From a checkpoint of a small sound classifier.
Model: 2.81M parameters, log mel input, arch convnext_v2, norm rmsnorm, activation gelu, patch size [4, 4], depths [4, 7, 4].
Data: 39062 training examples, 70.8 epochs.
Rows from block 11, named by matrix and row number. Rows with one number belong to one neuron. Each number is 500 + 40 x the weight over its row's rms, rounded and kept within 0 to 999. All counts start at 0. Numbers have three digits each. After the name is the row's rms in percent of the matrix's.
# fc1: MLP up (model.blocks.11.mlp.fc1.weight, 1152x192), inputs 144-191
# fc2: MLP down (model.blocks.11.mlp.fc2.weight, 192x1152, transposed), outputs 144-191
fc1.685 105:454469468455473460470459515462523472494498495534545593492588539458532545451518507503609449494478476488481620468508575499482483528524472434513544
fc2.685 108:447550515514484548571478499517484497503482494514506509466456577504505486477566515545477475471491468508525454483561511529526585448505483503547466
fc1.686 101:514475538530534577525566508486447534544543488500552480480505470516531453504390453506498553458559504474416482475486503460485461525458498480463519
fc2.686 098:481550421518477516575504552420512460526493507506537453556547537453542465511446486457515514520529547497499435521524449492482510489535475592488490
fc1.687 094:440552505442502554473433567460429424517488446494509434525497524513520525465559517496444509438483474457541477483486497509494502480537527482522541
fc2.687 092:489501421561520563498546531476484467553454545544508561485497511459453511531491465438542521535523536469473556400498523515468490473487449457437530
fc1.688 107:483440489520436445465450505478476444553511481492575602481531520449471462462519504543591512540499501503490552505479509538401533493522548570484548
fc2.688 099:498543497472472471494447555445515515571454487500488495495454515505534479462574490482452516397471475486531456517531489504572553423547487533556479
fc1.689 105:487519437516435575529530464515525553532464474487536589441509445462466478487486539552560450493477532454534569453479561485437515461548526480472452
fc2.689 103:460565459500468536506582537529502529554450525500547472446450546463495424484550525513499473422485516533510477560493444525555512514513438457564449
fc1.690 098:432592514554475573459553540460438525447476492482481459471530395506481537471493420497476490468519528536452565465514463445456547537430494509505495
fc2.690 100:475550535537438559484559541497479480485425510509527463487413494470509437563555523506465508476448534561508478488555525399568520488557464434513419
fc1.691 092:453553507508530512460557501494492547536521524554467565496487511403518549508514497460515591551566503516473563515478468472438457531522451455544536
fc2.691 089:474539450491549470519427515517489440591479519463540434432519499472505500449473512482501453490467449527461433513586536519536516404453478520469466
fc1.692 096:491484447542469436524491525530523517485622459505493522470478548552502460465568539477507448470462494433554482418502552476506504509533556488516546
fc2.692 110:497554501457462573495481516515516521468458515475432468448517542474475422505515505539527511566532398518524563506599460520519507494495574471564427
fc1.693 105:422469453489548464506527497550433500446483525509579512468519516514502540412475497558540493509501493483465469537506415529481567528489482430536533
fc2.693 123:439521536474449490578527535486481572548474475491570504454459566495490536461502513444463504454466430491490503499519491468541458451541385427507506
fc1.694 108:484542460499458429514550437564481560525462523499557450463568550492496495445521565481500489517506457443465433506527470444472513464461515506556596
fc2.694 107:485478467506585465499481516445501414478456477576505490509526525518444572472487517466519518488433543427468499519502510420488525530477553484497571
fc1.695 095:486506462558494514527525554474455555500553435510531489504472459480511456438517465466492469512567564460502545448503553475460534524480470425519552
fc2.695 082:480551532563546518495485503496538548539519506522546516471584436493493424462499477547470546462557455465511523513501420620485376469456472579446499
fc1.696 101:473487487568502454486542524500480505497521480535508502441487482502479475507497536526513577517550522470443489593423452502547464529581490433493507
fc2.696 092:516471541538507415581384547481455423548481495449524484534551484489482539401509531474469470465479441486465485478530532495508462459467533584521512
fc1.697 103:504500453580568493481428516503462519519464559509511480497462492496516526509440526527480508447478575437445445522486565523475511529516527449515523
fc2.697 095:478514509459450465506445435535526517420549472492437469461519499541480485528400571541525497452474477508537539533509417454426421498515522447495461
fc1.698 097:464579460537505492516499549535470519470546554441524527529512480527519487456396434513488506552561453538449593585425583458478518507497461512553459
fc2.698 080:505508533507482464539488503543522464519514530448601497510499490465465556477504514515509507470487550458557524551536503471487466484451463425435515
fc1.699 091:494461487492479584540574496490480551484560475483506556449546529526502487500496463534569537468513496472448526472492535443532486512590579469542495
fc2.699 080:436496488473503465481479534435401477505483512479419481584507522462495466478486459448532503510554422457466552438451490536499476479603544557545486
fc1.700 106:459482458553450448472449466513511444489549430501570468559494499452495500513518526458499416460494465530521516461482536511390539485487517514529503
fc2.700 107:454520478482561474473491551518507504479516530541437515518486505510543503493602537477519478489446447503476478466445503537422470554492507446404507
fc1.701 099:499468494476483510515483549510536464506532501513562554488589478540534430501488504447546525463436480494519536501495482500499504501534549488492466
fc2.701 103:438477471468491481538457475527486501455490581513469459413557568476483478478492524524535506484572525541460459440501514509502523516464549549570486
fc1.702 094:510511551470500505482467552448453521403502508510518515481477482498482494520459458432499502466513493511496462534408503523503512512422507486510549
fc2.702 092:504510494445471523507476465506492452513493545525488491504479449461517512531500465491509534549410536540506494473522472522432470444535452434509488
fc1.703 093:422445502521484469545433487528427441508491469513468502535477469479495463406529565571475453482561528530471516498446463477473504475559425513524476
fc2.703 089:438486488543471442514463485453506494550408514566549500563470535494477457394552503565538535510448450507465485516524565490576562549498491513476479
fc1.704 098:440494509582506514480434490454455493476514500566493503542471446487543424509391552559505525478532498435505549489432578513503519517471496508485480
fc2.704 088:552533505453431480512522489503518544414539456499457490486404569489497473564496521502474467453466494520537553505461429484459449439557528485433479
fc1.705 104:479506500445523597492479550585491485498579490461436518495485464497518503451448537517458496449513514519516469513504483497541482531517478456536465
fc2.705 114:502477471499513533499523534488529462469392542534525522547491467509378484497445388465550487577507487487498553495470569485497537511592512469483484
fc1.706 096:470483468468563511472491497561515493490536467564474494545530522503573503471528505470560581483513529441525473492532483491436530450516464486449511
fc2.706 085:503496592520466534541426479497520429492478501508472526458469478524448536543426472545508522527557484511478497472497554516491442505491523600512522
fc1.707 102:534500469428461475472509518509543531427507409553522558515547499439493482508493527543434544477387452552468563531527504547425503538515470499485533
fc2.707 101:477578482586530540506490578511472533495470476570496489513459517501523496499602421473534436501403483511507476508531482507505504528517520414456463
fc1.708 103:485604493545524528463462527480442516525562446485538461466528477571494493473450564512493470458475556523475453528550512490501473476544500525519452
fc2.708 100:499532470512497510453564574461448520476493521539444541471500473500506455512578537517477479507528467450524471445465538533447521509563514495443510
fc1.709 091:490504481521484504506502575479514538492476570452562434511474539502530526495469541540488549555564489453508477480435461452476546525540528478560505
fc2.709 078:505495498504522463475517505541441500419515498479504463514536543515457521460518489473496508453510462518545527502447515483444485488450549605497509
fc1.710 107:451495489470460524488535483504450520483538406541481538535529550443532556496441513545470588507511503552540532492477522519425501524527513511525606
fc2.710 111:522492442561513481492583506477492497526448505540504505531570517471430500474470465497481487485433482491496422521567523502484483465512450496532474
fc1.711 094:461471533503526472534508572446523467543527527504502493544533492526501458516491551528502501553517538490547436478466462504496529464549500493544489
fc2.711 093:479471521528553436492466501487490416487438444478440486548486461593487533435500485535481548470422489487500517506458600452476420520563541527536547
fc1.712 107:385502506496498524518446492465470499479432494463484481524514445470555419474514512463497511443525492519532484485498448460486602480555485472454541
fc2.712 128:540504521505469556426447476483505511482510479476424477491466484525453503575544490551508461579522456544498540405534534500487502475559523470524425
fc1.713 092:428511464540502533520561552479415494458521514541443446505522577554461489460493505507524539539461466516488453528477505483450475448464517499592508
fc2.713 097:482540446499530554490529540468548507499491528541487481544520467560492474542541461471487507505435512516503490454455489461544427503527471385522553
fc1.714 100:492487556523416462548508513491481518508516457458530529456481456514481493584441464466559467495537557446541515579497451484571433477465538465521519
fc2.714 096:439464528487535533499434488588507481471428539499506491461517515492559526485490433458546520533513497461416536476436556468566496514456534502561544
fc1.715 099:470466472513501442509521510479537548469522596479495467479509481521508519539540498406527513552530499519521477465484385526476538486507506463525511
fc2.715 105:538561497547450518419516524555429528454535519472521464505521512524472453612470471536521504522520469503548532486527523458484520486506478490498427
fc1.716 099:512538508523549434526510476559511485596506435403481519558486450449516505546490498504541446514502559435480531474467401497506479569459521483534566
fc2.716 100:411477469537512453509461489502479467502394490498487494447497501516467548421540476455529510503502498437490541536485583464539461529477479400548517
fc1.717 088:439473456513552476510416521420492489496512498500537438504500507527497415493524524450500542518538459526517520430441434516470535451468511464512497
fc2.717 088:550496518425526519521488497489526565502560508489579523533537474512463485556464486473480478520467449513526554474515509558492600542475542443451515
fc1.718 103:511522556497522485530524564489492431434554521510472535563477475497512481449503477494504474486478465529536563563443518434471538528465453474494503
fc2.718 108:505522475440521530466509435575553518481510517553461480582471404481510491531533514451550548546518593540544539485472541557472517535446492444477471
fc1.719 094:481456439578510455548540468514467522501450474460483546509471461454524473532521533537466525487459462538533492447460558516479562593512522497497543
fc2.719 089:483571463553454516523534552486472512513475483511518461483445561463550488478519496499390508459512423511448480484591462495558474464567469463551386
fc1.720 099:554499441473532573507589480464489542533441510485485522439501541511465506437442495471515543549522506482454493472488462465533534578485492476481570
fc2.720 100:559568507488462523550545528494514520527557496493548516496501458469538448578450502538503476482495459549498463541473415576453520498549475596497476
fc1.721 094:496557445453489573497630518483557564495471530430469487426499473557527550460481555510522465524532536464485483475514528460555499555516521462506447
fc2.721 110:544541538466500507562540495471536533531526492430490499436499487518528458503529516463519453453424504496580484533488397503495465452482463471411522
fc1.722 096:464589533519460459452442492495506588463540511472528490463492493564485455518481475493514500455545515525516546507502357428498476510527511410521571
fc2.722 093:475417499496486544470391491494462439483459517486490522471504454528541502471503543565516579539503502516417495448563580515466498525464516512555487
fc1.723 100:445527540557544510552587563425505514477587456513508535536469479525443498513494422439484463497445517451438521478516456474550500516513433495534433
fc2.723 115:498488469515499490492533554464529508494481496526504496552616491477555470551401500483517576492590533503470523510510474446469500505508498523475482
fc1.724 100:440509553555460504499422462513456499487513457510560555559470501512546574494542519549487403481479472553511559488459460485519517525557498484546521
fc2.724 090:399469454464486491553503494550549509594410535520577564510553449469528470384556464459507565519481447542470574463527471633574538490491454475476510
fc1.725 104:469530556580665563491520573583547517437522476458567444496492530532433485512495541470546524507468540481489475506446500477517557529486468497522486
fc2.725 092:537468545518505500529445527508496494538518486537527459514517472514553586553544510466510500498464523531462513496521481407516452518559393356471478
fc1.726 102:502546515527422510508516474469528503488520452529524508450498502474498481495493513567487511499534469516454526482495514486539519528523553482505521
fc2.726 109:424471420466548496511485516486526531474455526562431426510514471485508491549419486476527538512525499485420529485530490433455491546544602491474519
fc1.727 107:362500553516538451480485470413432435525450485558475493518492504505481449484513497455445454503509403539550527533452466430529585521471495442511518
fc2.727 105:538511544475493515466495432560514582476530450477474553453444468509456501601484473510545476557488466520537517417497561520523522558575517498530433
fc1.728 098:495525434552551481501422482496414415495537562490549451530504502547544469449523502532402488498519434490483521558412525418538552531499486481502446
fc2.728 102:561465449447480543419473483491439474496553449553444525528514436537459497466488503489572521534444518543507496458474549475470509551561465461490551
fc1.729 102:524470541480502565473536483530516534521585471440512473528518481531477502368510493489382492488514506506464508515493542500511483585470466501499575
fc2.729 099:499461444521533449492568543495560464562452559504485500567604448472545487469499479529492533487604527524545506475518521478456485525489542599472569
fc1.730 108:400487493540452494487511461561501493565475479502527534487511431496539481522484592496508522451596533486583509461510479504495552473589537463530527
fc2.730 105:550491530499463531446457424487507469444458493469480493495486501526440536585470526552561506566544533495509553463517563424481458534596529455537500
fc1.731 097:510546535532476493464504482514480583541583434465567449548426536488457537530482495564469455511533504517500453523477443468515489504548501468482455
fc2.731 094:500519526511498458525455547452470419498504464542526522425511553493538549478461500429429534466553471448427474477484537518484495418469451596478509
fc1.732 112:505485461434549427508439485505541450501568524539540489492579547423533489498494543503568492532492493487558513479502495524469534488516463433480567
fc2.732 110:487559559510494512497522517447510547464559489495492517485460483551500463496539443503418517484549460437583470488514522481426446429565530454492422
fc1.733 094:451452521531547496578561502426485528492595509531513510547518446488496432506534471566527459523512541428518469473532539472467567552522497479510509
fc2.733 093:495457562544522449564480538450548469471515504518489474547546480545510496562534538469483494474530505452536470543475474437470405490554514441419519
fc1.734 096:440445512497482515475531446517489489480485465490538518539488519522541501475444462484492483535536538522524534480480444570419512533488460471504550
fc2.734 074:431425541540554532487487414506447468471494483455518483513524589479540504501447506538461495525484467553516487482588513460498484448446529446508468
fc1.735 093:468495498566500490480489385501501456475452455546500520528508487567532486470498399462566486475466490495497518501456455429487540569504526499505480
fc2.735 083:477467491517402495524449475469444504402476483529457491562532505522428477499507513512561497527543536525524539495501480494491505585512516535535529
fc1.736 103:516505488513532523495538448555483514428587541526497545462538465507520525505532545516527497530456532470472464512433532503499556477502532488551530
fc2.736 116:490481477522511443433462515514441453512510516527410434476498528519427569527526517527551515512460521491490472525559558404489478470489536426535519
fc1.737 101:480473492538492475506571561477551432497507440439471490452514461487478476506513552546439466570495597504519474585505531404540525551552514450563535
fc2.737 092:496503485526567429490508510413548490572504528473433520458537423550546555471503463497474551484540520461517475441521565472450494436480540436447551
fc1.738 095:516496468594494558531528522425515554524536535445546540486398510569533457517489493498561472498485532460494482459564473538557517527524420452496516
fc2.738 093:498478512530504456510539538457502438497519511485438488516548546512520506493423471486490523531592450457559531512521596436436427441517479463437526
fc1.739 099:510530531577506559582419600489504507503513521486505464544500444522510459520457498570516522508477507492505573516439563472446517482459448493482543
fc2.739 090:553540530472464590566530483558506523428508476474570516450516569547453434593469455548518521538452525471509557540482474445494465512523516401505434
fc1.740 104:481559533512540520444460506545494424447574478572461443447492516572513471466541503509463463533476572467490518500487537470533540583482486489502480
fc2.740 100:528472454494523462552542486516466428568439512499532479476462389531453553458538509513461503458433547555512484549517546443487491487482476419454456
fc1.741 097:427532515398492463473408530549415521497532508499515523488438526489465436534472519519511507503479449502564506529486510480403510474508458455522545
fc2.741 091:567521519484480496483499496489490508485530394518484545457443549574478492507446562520420470497470426524505434531538435568425446493536542456486510
fc1.742 103:475505506506467555545550544586542532424488582532408450550477544510485503484464550510508492477542520448543468514473510476561522552476535475537533
fc2.742 102:467547540475509469543513503509525535529530488428477468508505506466588443467485518502476512450494498399546504520487460541421442461481448469429466
fc1.743 094:515421486520506472547450521455483431511551614477545535590495516506542471446474449433576493504486452444545514480483502475487504505517492457515529
fc2.743 075:505552565487493416540465483444457492472557467475452472483493537563478493445498444445472533488516437456570494480465521465470497491507536507523473
fc1.744 101:489512465503506509496487446447532524501509489534554489525486465436498471529505513420527470481456457469507445477492421527491515529535510476597551
fc2.744 102:544459501471539546511492497464513456531435458561547568514540541474469527518493424495488503541530513502476623416484542507543527489486527541532518
fc1.745 103:498531500562448493492398520450468498525520588515454503487520586438503492538495508488477518474557467514498508552449560469464505522460583475506519
fc2.745 097:480498521433528460476506476563502509461546505516492512540497488456502524528482464509499496454490543552528555533428456549422435527465526525438504
fc1.746 105:511565514546473568493543525536563560473494535460485539391507476441522527478508526515477491504479482534517504503521542529516513542605500480509540
fc2.746 114:431571508491490508568500573510510561548512517459500434491470486470566402506464490451483490465547468466542494553499420503475506454525452525462465
fc1.747 108:465530546520491530430551476551483539489511475500555459512570416505551513472417571536488525519478472510501491535505512445524465436499521451541535
fc2.747 130:486552532521486515562582502456465433500451509519568512433459432496476513450504458450465485483537454478470540494423541539542448490495464519454474
fc1.748 096:513486466475498558514484513483473478531564422477496491543467454579576495443488403488506508505545563409484451492486497467544545582486455487576530
fc2.748 092:480493490513517428595559543465507509572526475515503499537545562501518489440485491464465529499520454408517491526498534443485458438546415500464531
fc1.749 096:470489511518570527502508451480518492561474501532523514547499433446511435521554551493509455539496482493461462504463374445476484470502473488515589
fc2.749 088:525481519488503496500399441492467407439453425444489491489455524512451569463500458519509505547469490474524523490544616440496517550552523514517528
fc1.750 098:457546494441524454477549472477471481487539541449464473570451492499553558506485504518522524499488471497582506622507489453504463521501559498492549
fc2.750 079:508488520531496528492515477471451528509444460500470481506470574503460516513393526483498472515590472477530504545542500479486471431471500447545462
fc1.751 106:492547554473583443436466548531429530470584562410555480492444521570479494514511479475585472477478501486442459534455580453550514509471474507525426
fc2.751 101:522471480473487455504538510524498437528449508493469468504448494513496537529543533516536510526448542560556487525499494453460491484513455416445500
fc1.752 093:504461524543563475492432507453451458585504595545558501499525565525600473469489529526535515618452550453464490538427594489484564490503535480555480
fc2.752 079:484584527447489420530481483442460537491504457478460497495479478494475521457548429462452480453466499439530510481478449465574467484516399400500512
fc1.753 105:465518478471459423424527565506529542487504540521567517481569553566568471519479511428568539533422453515479563486468537475423532541586563477486541
fc2.753 103:423521532481500568514518460493545502471491530527488478506558553495495451487493583495533508489590577495443474442563465533494484527476567501545565
fc1.754 102:533506499486572438465600538465523518479536518564525519486468500495455471545483474529462467517512485430449549478469505496513562577466425443544483
fc2.754 089:562527476481497505509518467498543544495544522481494463498536424552542501529413488500517468547508515459504517441497470433437390517538533396486455
fc1.755 100:521550458495426523492474458480454487492544513448550496443474454484452482541517527531473508457447483513522498490474500460584451510480452479544535
fc2.755 095:419495492451521498569487476572515494487401578520557472483482483523558430412502435498531550574521484503465574523487502535500489506455548481501481
fc1.756 104:469465561513501490507450529443433506548567525472505501441550448564528481512486482474487549527517490526469487427414426513502472463486504446511511
fc2.756 112:484473504437534496580456482470524506485512507513497493531564549456530533460540504479557535508556495507468599455460532501524494486492451537541537
fc1.757 107:506533502542590547550479483447498443445500503454471540521546449543433502482514500451532527580559481547493559487447506461526515484455484447547464
fc2.757 098:485475476496466477536494469556521524480472539462456433487530546553540500532552563455482459484467482511544458447522487412543493469502483407503479
fc1.758 099:507582510581569578515587479490501454451494491517495539494525461530529492437435536469542477523466503477476523464528512479457446559504513476606544
fc2.758 091:491501430487479586521537532464485532486429588502497507539485464508515460437519479398513444502460518473538500535514493479494532545550491350509543
fc1.759 091:490490508492535478536516462497466589460527494465549494507541513467473491480523498484494411463490527450492495515504533484510525521513550497488502
fc2.759 074:524471534461508499435491497493576521493499418459569483467460501561498534424425508472525481395549469491467597529427572492455485512433536504420479
fc1.760 094:486572500519488535484514524476466469521495502462436507592607447490459440483443540533531553479536532497550469502424493488496481493448547468499541
fc2.760 081:513504437556504496471471521453376558480548452510528512550472503514518453403478493529478494438442484404427456556590469457551498502493537429497493
fc1.761 096:404548506499526489490520563465434454473416523509491449504502465418543505482555486441418511448512479487516539507454482448485607448451480425553506
fc2.761 109:443486486491422527483477475535462566475496502503460476493480535463522492522573506526516506559540459577458483411527506494527447536519518433531461
fc1.762 092:458505458581557430532567478459413516500536539488487503543523457530539484484574526496476478484479512461505519452500494399507531576522476454559459
fc2.762 086:496499495491526474441501560524529552518526572467448492490530497555499499479611508489510455479487544483516446540509465479455426518446482461375560
fc1.763 098:480462403449500452483484516453574416489474557438470483543473529505509453451466471544460556544522510521500482465493454518563543538505498452511553
fc2.763 101:462439508538557465471412462548563449490442515448447467506552511497457542503462556536483489491516511502519543454524562478466457584500554536531543
fc1.764 130:479523487637552469460522591466483572476542486461552523510454490517506498472500532486512478602509494453513526499464489422400540477549506486518481
fc2.764 150:422498502502540494537459575499444481497514490502465482548514550514461555504629448475517517535474518469460477516476542473511489562509483403474553
fc1.765 093:498502504547486405538462507498532493507570525555591462502502509501512396482477460477563461521501513482511483427488504461490538529549511520539463
fc2.765 088:546533469537464479457473475461519474498524470518448472531487490563428483510434526572539520517440513512501562525567467467466523520508506476530488
fc1.766 094:515480588483557526463433522521445449504488486522484483500546530496550429486486564550421528525535580512549542478446612461559485476474477471533509
fc2.766 080:506567541434444551544453467536505491464482420496582464501504474489487468517537519495477449479448499452463513563542437506541535415466450503561503
fc1.767 110:518477491486516477489477503466543443536502501566543494510562428526512389420510512490596466535499425525479510469467472529409545481551481513465541
fc2.767 124:468558505504441562514482485491492567523465501472494453472480564475506444533581450526458528520499462568531474487565493500575527479477451438532449
fc1.768 099:482500458553456457466416501525390501537487537533461499578568517400501484486526516562462469419519519529487516438500462449431511573565548488489529
fc2.768 088:464496446479500556425514505524595504501395449531525480482498424494448470522498491540551514499548444553443516446480464525561474554504510484572488
fc1.769 101:528493500472539554478517482434476475497574484560580486532483522514489511476496516514502518468497524492509530497517467467450495545542461405535445
fc2.769 096:495544551501482477537551558481490511501545505513556512479526533489456473448453463462444481445530482384538483483468516576539524511518519586449526
fc1.770 107:472534420540509505482534551511497454461490497468515479503550496524578507547412499524552452514555497460471559521470479468479474458527519497448466
fc2.770 127:498500524543524423486518507451496505513481491464455462458463460580539510493510534490468460421443551440559434564508470435424503477495536430445508
fc1.771 099:418508518524487475458453434517497506460501438484508487483556472536564431490511490501538453553501465425507483498420455480492489490495566488479517
fc2.771 105:413507444508491529551493455566490454519506614512515445521567544482524488402546513471541502496488541513492490494531488492505533549363514475510532
fc1.772 107:399496489508475480540480450429482460581474496467475522557521486491573484512510475464468543470508439501599466506498445484512627465514524469528523
fc2.772 135:545489516492438521445433429524492512469534473472455463498470445540409475567498503581552490544504518538561556443531517491484511487574538489525469
fc1.773 090:510494457495457557464470499483543499486544576471476490546488467570484577523511475516499420470469495447511485528513443411529501545568494506462491
fc2.773 082:488496494433517475485520481504448485566520454483516444488464472397504516400461483444449553523530455453461511468523514531515453494487457489561469
fc1.774 095:573552447526468411531440540471494518502555507519529461523501545525529520537514394522546483458494461476545562447503460425508515592530499437536488
fc2.774 088:490479515583542465488488471545541522490496521509461435477553517515531527502442498529513562556538448493435558455466526451521481567447507539577514
fc1.775 111:521496476512516461501486514506494531447539565527535515522471450494372468498544458443503459534509584475455514550458455541462498517470450504471424
fc2.775 114:488521505511525573446495535434516494474450508484483521530538468514551513573418477527574526576498438499413537453566500438427457480510576497517471
fc1.776 122:479445502565505514554480574453468502451552448508519593494434494567480442558499518487563505519481491504497461486449530472449516512502478510539554
fc2.776 142:443523502485519479542501553514486480518500515455438486495477538581531525498643440557550534526483462496507521483470498480467434540523505388436492
fc1.777 098:498511497452518511515579490520497524529449505550509456509536599538519519479561472484449458507512473483536481549491589507504555489525538534504491
fc2.777 089:469529593476494462547555540479536445440512485528508498448498530480497472549488466511536449480484531501508486474499362483451476492460524497460538
fc1.778 109:447485542564420491523486555531458473489583507487497466549516408517440482399491550550441470481487553452482440407537488451504431611531531544546568
fc2.778 129:553565471472469574469545499546579525466475553541487499455539467476452452555495530495539450541575519517527541466483431548495557510509524506446461
fc1.779 097:509547471501462613513536500428521463514489489560440525440542471497505516477470488432509471436590533510429503503530542466532491595514528468522484
fc2.779 108:508530452524449550594486525484494490571518546505558482486435503426568446492557473428498481490525539565565455487468477573460554426459434533481448
fc1.780 100:449487515524503494490423461516479476469552492577521431472423437437543461527494523436553499459488493425502483507409547503424541500459533518515543
fc2.780 107:465501520502511449459469562494470467473510481450420438485493494546503566519582477527477488512421499498493475534516466412481395488566524404447549
fc1.781 100:525552487552502490436518500475462464500548519445542565556483443546475470482421473444504442490504549509506525531515431412489494519498533444503482
fc2.781 076:509521448492464538475478513525454569473503481463497507473486471462484543547479479453442502515534526482503530506539521504447496412451515468510443
fc1.782 095:494508475550511496504504529509489607532554523422539457537521484502484452574436465504476544486491491528484546573454457469523476533466488472489513
fc2.782 090:453429533536606420523411478501471458511514460467501539479531456559544596473472570505496468491486513479483465500588524481501490541434527534413566
fc1.783 096:415454559419553510530483488550463525482509496455523501520531435509537506521503560469498524448555452515461453432492431474509483472565484532518539
fc2.783 090:493475529511428537474449460488461422544451520562514493491442537484456492431440486550550518568524410517532486539545621538462527490529478537538451
fc1.784 098:506484516562485582477476519528416510540533523509439590502550514444460464406445525525421486491480576467548494506505529456504442495540473503491377
fc2.784 097:498543449479450520575578536474543534542398543537540500506483508435507483473504478487484480486519532544474542511472415541513588540515492584537484
fc1.785 092:483490448530504450515543535485544484445512557509513462538466433479502450459476473460518458474457552396486529465528505455414611542468487459563511
fc2.785 097:485508535553562512426533569489520496453503571555479519514510487560467467561524519531496522521487500491481517555504538482420384539516547445466550
fc1.786 096:430510462553523471464450510496472458485490603520438419515512533527551458452420528544509506478550544452476473452476554441564474466533583468576540
fc2.786 078:466523558603541542428495451528486479423494455465522481518474451518484493552470468516450487459495525484475432539491478456495499509540474477533419
fc1.787 095:459543575550457474524442586531497549473469533475461466480452536507477481488497477553498496419497519482550548508474458450449503516460451482509502
fc2.787 079:480488527452566495541465504485497518542509565556469493596526465488646549451490509484504554519509458554476513485449523500476456486477405522507465
fc1.788 103:434531417554493512505487525542431484499498491475512574496548571467540512501445512492494543470518474451536457456461500532419555443570536469419474
fc2.788 093:468529512479513528482400471482511515438500478514519437468591506520486493502490466468447588483521477423471520434535537468490486428441528561578520
fc1.789 100:378499524552461420458475466532490514494411556454555456504500422461491454478516513518461508523540525516474466486490432439460547515509499464525428
fc2.789 089:545564507550452483481509525537521506421522504435526534482552499582451503484475541499470488507504483463461490529543586478433433411534501430495485
fc1.790 097:518510428515515485532486471485501412503524422515572556588629534435504462469494585510472502516477548483506527450485515509438489513516499534520579
fc2.790 080:448517444521480504517502530495498538578456546575512468540525492566483444472524482535562547456511484534468483468532459485561502470509511439542490
fc1.791 102:508524480468549503562485572509484492455499510436470491484516544505442482551452444502499466524572504442511575486506435487472545514501541471597439
fc2.791 096:532474490524472592562464444533518547524444527528500576511501491467490520530426540484551476583502484538422518418516467513528521514473524487513480
fc1.792 101:458566520517488541493555551471549488522471455447515551523531464507532603499433493494495519472509464533501588513484480467510499569523519491505492
fc2.792 101:402507497529544448543520502508461439517448501523474492429483500531556541450490474387442456441560494393486421480507564473482525466458500494484500
fc1.793 099:461554449503544475506453477483523507515533509488519469490512477449500494459580460499466469525466480563471519495432435512520590508516501464491552
fc2.793 084:482489529502477474440482436517500470462417486496515535454485566556438497478479534512478512497467518525543591555574496553475549554514534460554559
fc1.794 101:473538463558573486495506585521464516528515517499471415523523521532485457464499527490476516520480584484427569533408595477509495481516405386560469
fc2.794 099:531433558503490510513489541511537463435506443470529535485579487591459568534498474481483419523456552511521496509540468452474477462514569512455517
fc1.795 099:448445505475483525432471443514513489507528526569535493399528539442543475422551531495463436474450446489572504504529561481492473504501414498492521
fc2.795 089:478527548488457541523524531440519525489443475549552478492379482511527472475536518499489496468521554554457509487516419547569473445579456482485464
fc1.796 096:432488480514451449478437470480521530575537486490588538550531563486562442527472529515512480491515535564530493498470429534488516523464395447508499
fc2.796 102:463489502503542498543425406554559489451470510477477493414556546453579529513490529543522543531485429541494504433519528544517496500427512540535526
fc1.797 095:506523469518505464499455538476526537429507479558531566524536477539509454478498493495515497486478456460493498525533516459463558542460543493545478
fc2.797 094:494456489529576498535504516458489471491472497486443464524493545550479590532511426514549521464455522464477448508502525421472425492498507457458554
fc1.798 095:532482527522575561481605521506530461510504505489437538470485501528548441502490565460466531600573583498471580441451508354467499520546483458546501
fc2.798 086:499543488476496514536509580506492409459520507416470439523490529591491510497583432468529433493475505536524453566498525416507485466536463420473441
fc1.799 097:462572505534458430468461514475495497516640450463536479524504530534467475525472473549536490540471494502488456472407489539549565469535491519492483
fc2.799 112:514513512404465539480461507518510527430470510562449449497512560489459455503525479478528523524491479501514546490525488485495558515492573444518497
fc1.800 097:454477533520452501490501497441444454563520512497530478541472503494508489508431512485481487476552596464461466500470589490462560592488475444526498
fc2.800 093:516488487436498492448489513519528594450521508578415484470547464570443499569491514513471567515498509511604534510503466502434441531479590504527511
fc1.801 105:514462483519419471438493511496465417497497448506523480467479490429476467525501488594481469522450529385485482542518607519508501522490470445498514
fc2.801 102:527562475495470550459539512485496453519433483530500509499451543466506454510531509599462520524475462567487491497544510511569479517512494482545432
fc1.802 095:460488572492493526518534482536502449458497447520544541517477436516579436490499517487505439446497511462522462471409499469542531514472454493522499
fc2.802 107:468498497462499509471456482575587548471482479505428434557503503502534479510521479508543512544512518510489580495515485559461358554503498482477487
fc1.803 100:465479549486541527505577479452471550495608509503510506506459518550515441448528491448484466485503531503483437512481500467470523566495461470547530
fc2.803 112:418528543514495445535547555540505474549525546518479482519512524491572494473550563490459557468517487462570473576444543522410411468473456487427557
fc1.804 101:559442500485479479543505493591485498487521496552527531431504529509535490474575471497540463479501512438420520458407489518513531483523493420505534
fc2.804 086:505554508538524415489507525459488499495538458485422467481494487536489525459503404530463533500560481453606518470519582440480457485551585545477450
fc1.805 098:424429522498558476464547560478439466495484482485530556525549441544526471539460517549544512532495496521494592447441507501482465533517447443510512
fc2.805 091:511464498527483452542421484475511416580459459465520480532498474536519509401530589515465494499445441540480442496549496498539540461496423510495524
fc1.806 107:568500499501488558463494512494498496512515505526535558519549477513449434524490539562498423439507543467486517445530546455476495511561499507553574
fc2.806 143:448528472479425553558510470519451566511470507484557533454457557434505451526575474479508485497496485524487471468572448550590502472497432482531455
fc1.807 109:523521593482509565451467452509535434494575518507446500494496455498504519543505508532453527539449580463571464444549579543520491460494492462498552
fc2.807 120:540558461514404549584507448508456523498515483481547502466415584454476442514506494464455470447522464510491488518504456471533536453510487545495449
fc1.808 089:548446483509445481489539460502458507450450507474528514537457540462540467485572520485544459531535479506531516546567484537415546507478462476506498
fc2.808 087:523519410539506445486482567485519515547469499526498545540476534519495512509440480525493527531467403500443499487545518520465468481526489499552484